config.toml
encoder_arch = "mlp_mixer"
model = "image VAE"
dataset = "numbers of one to four digits printed on busy colour backdrops"
train_examples = 73750
image_size = 32
crop_scale_min = 1
horizontal_flip = false
bottleneck = "kl"
downsampling_factor = 4
encoder_norm = "layernorm"
encoder_norm_position = "pre"
encoder_activation = "relu"
encoder_mlp_ratio = 3
encoder_parallel_block = false
encoder_dropout = 0.05
encoder_inner_norm = false
encoder_drop_path = 0.15
encoder_patch_size = [4, 4]
encoder_conv_stem = false
encoder_layers = 8
encoder_width = 192
loss = "l1"
latent_channels = 16
decoder_norm = "instancenorm"
decoder_activation = "silu"
decoder_widths = [48, 48, 96]
decoder_blocks_per_level = 2
decoder_block = "basic"
decoder_attention = false
decoder_upsampling = "transposed_conv"
kl_weight = 0.01
init = "kaiming_normal"
residual_init = "none"
optimizer = "adamw"
lr = 0.0026
beta1 = 0.85
beta2 = 0.99
eps = 1e-06
grad_clip = 1.0
ema_decay = 0.995
steps = 24000
batch_size = 256
epochs = 83.3
lr_schedule = "cosine"
final_lr_fraction = 0.05
warmup_steps = 720
weight_decay = 0.05
Rows from block 2 of the decoder, named by matrix and row number. Rows with one number belong to one channel. Each number is 128 + 32 x the weight over its row's rms, rounded and kept within 0 to 255. All counts start at 0. Numbers have three digits each. After the name is the row's rms in percent of the matrix's.
# convs0: first 3x3 conv (decoder.decb.0.0.convs.0.weight, 48x48x3x3), inputs 12-23, a 3x3 kernel for each
# convs1: second 3x3 conv (decoder.decb.0.0.convs.1.weight, 48x48x3x3, transposed), outputs 12-23, a 3x3 kernel for each
convs0.16 105:090135145061183217084119126121155125133161115152162123136134105145093119138158159109152096183098116112161114146080070210067043156179168133116105144065108142111127140129139142192167130120139073084108095118110114128138104108119093114149133094128142130123150107111133120112098186114128246198125147099179139111175074094155174120
convs1.16 106:107172174031085175119197125082042132160089119120113114113085092109118090144148140149140135110115088152167087062024088195245060187209086124113144136152135087092117124098097152077071171109099139129142156166162187204155110098102157108135117054124157132119118072119141091133107085125071108137165177201130096124201204118110105150
convs0.17 089:122069088145082116127109118149129088136178107116159117098127151157110130138116116039133122026139078130126159078180151143107146121169130025130137155114130140126101112127122080072112161121115057184071122126048097178064119144130093191152138129130138118146110142141133115107109092125169156158121152109136136104138150128117123124
convs1.17 086:120194108147102111135174149156106131137107095174119152114111133163176160110085114075154075169178164093158113126180140083072126147146157125093144140077154142097153084106092124149142086119094175177171176111141195184217168171140150081152165150134122178156130092162117127136156095118146118099163130078142133120070125081161144142
convs0.18 094:131057168131103091134088128127113118134191196156087105140163124167082189124149116141124131089085147134118145109124134159161135131131134097165139104124174113124109117255151119202164055134105080113093143129190160115123059079115091153144128134127134122144133154117126121142104135131138140150141155132158153121104103141142090099
convs1.18 083:121128143157126114096102147178074143102099098172097149083104119102168162107171142129141158073105110084192113148143140098016129081175141114105123117136171058117091157174147057092092053093136111136125093195118144160155128099141074073134100021154128136139112114149080120177145131156136092118130113108084153108065110117058143076
convs0.19 106:141114138197074124165089146142092116108088157090139128138149117123144176075060140129134150100077079111097067122126099078133120082149129121126127188197152162039137131121150159119140149137117127135115133124125127093134115108109123174133115148095129125138075099116097065136093146140046111131130131156135137128119136148101136131
convs1.19 102:102149158116136207137126091161139123132124141134119143124217159126167128117135119169116079133047061113114122124175184119151180108123136119146165130203157099103099150111088136080080114144143078122193131168209138117119112240217140091166125130127135181164143210203142131149109111154155098154123133154165170141115176091112112109
convs0.20 111:105146102119068178119153157122150139096032069167100119137114110159187060139107065144132166134101165163140131121132107127154118128103168126138130113141145131125155135108121176233098141146146105074127141136129139117161135118117137110138140144108142127130142113098135131114124150116134118080159148082140136129114142000159114062
convs1.20 103:122143127249081070179090132165187135126191147094165108145112127121115113140116126100160096096175135184131113228138145232046111146146123214126156177046139144086128158157137156166170120153137176080088151119112062072086142127117158119169120137106153160110170148111150113127160151162189201128142136116181098109093096136126168124
convs0.21 108:077133131109145156105120136129044115141049163109099114149133129136051106135095117085128142116138113121137159149145092118094094161143114149155127158161138150176111180158112151121082156146144140118126131078151096141147135125101130119084090160113133157136117164125112125127160114113140017119112144139146070122134022050144083108
convs1.21 106:118096127039205138110172123140107168157161147167158133133124125154091124135145121172130131176019177131120126089149154172242170100154125155116105196107083148089109084114164124061137087140109125165130166185124143136143136130109109146104137146131142140130176211141169159102113096140135094131117163143091133162156158098109090113
convs0.22 103:097102096125133091124182090130105104157172118120124128145153108123190142135039088109115131150081130144049121184181158151252168101106140142155118110201143109091122156096145181050128181182163131152129109100100137161121119135132190193165174248204131152128147101109128143098092112146124034069167176100134132131114132097120080124
convs1.22 108:136116120152110085156169144149167115131116133112091120184174132126095151131139130135128097122102126109116165138154114147018131185127131140145129171047151151116158142086140107108123144112114189085152172170162133154162017000035145076082103150122125124097149176117127162118143082109127114115128108119111054077151144125151100149
convs0.23 114:118156139046142178130171142079135164120181164114118120116108122085025166106150133135132112125144116159167129097086134075037100147129126157156153237178184120153143114120153071100109060110123084065094111109114104112139118153130112117121070127144146120129061114150112125129180113112089195142174114119145080110026081072138075102
convs1.23 116:120175102154138057113107095135071072107086091132107126147136121121074163148157143112128078107142151122103155147175136128068137143117158148104135145029130118104107144089110098073117141117126128108138121135111153141086139037136100029115149125152143165096129084033126130119145157142164127152105114235141121119093118162133169163
convs0.24 094:146095137116170162132178155142105088117118183122107119139156105116118156133095135139141162059135000099112106089100122095161104151175173082100119079125077113111103157074140153188164130068114164160154129164016108169092134218157159121119138159097112153128137156155147140156166140104163084123149110100137171127087153114119148124
convs1.24 087:124129159122142172138085122183175124114129109097163122135118156124106146141150133132186168111146095134171150106074168132055127138135121151116134172073161100072105108178107102057048062156130097121166176130149112096165171157146137091031141116153120136142101101110119167159133127115170193058150071099145178117136154099142158088
convs0.25 108:130171126151137125132133109100126136091096143149059116108071117138077142166149106134195154110133111097155124117125090087116107121107135112160150106196131116120135128072135140082133146142132135134084139031139142141114129137146135074171148117133135147125102049098121136121077118143153085128132166149126092134115044118130124133
convs1.25 107:076079106090129089105121160156108161160183128147145146167154121151135128129125106118117122135036126150071085114123125132158106127140088115059122097151128135124130162150178165202177135105075112159142110192140089079113109092102141255139143152127128154128153116157131141129147123151088168181091115155147170131210222084143131160
convs0.26 103:119126114103006157117140106121100117139138141090110147086152074123150130136107136119133162130129186116186133109127139104057094136174162091115065115148166110081122136150130132162132128157113142130158131124114148103163129067084160217140098108067103142094136093136140140123187158147090046074130129145163071121151144101153077183
convs1.26 093:097128146138084194107140129190152141154187066139118142150189113112112094109149137157170145102072156100137165114171081153183119136157095131082114139113157120085118152116165230093181174118172168174139158172167141159150143200158112160110137198108163131127203156144158127144149079137124119143152142121124134097090115076115108134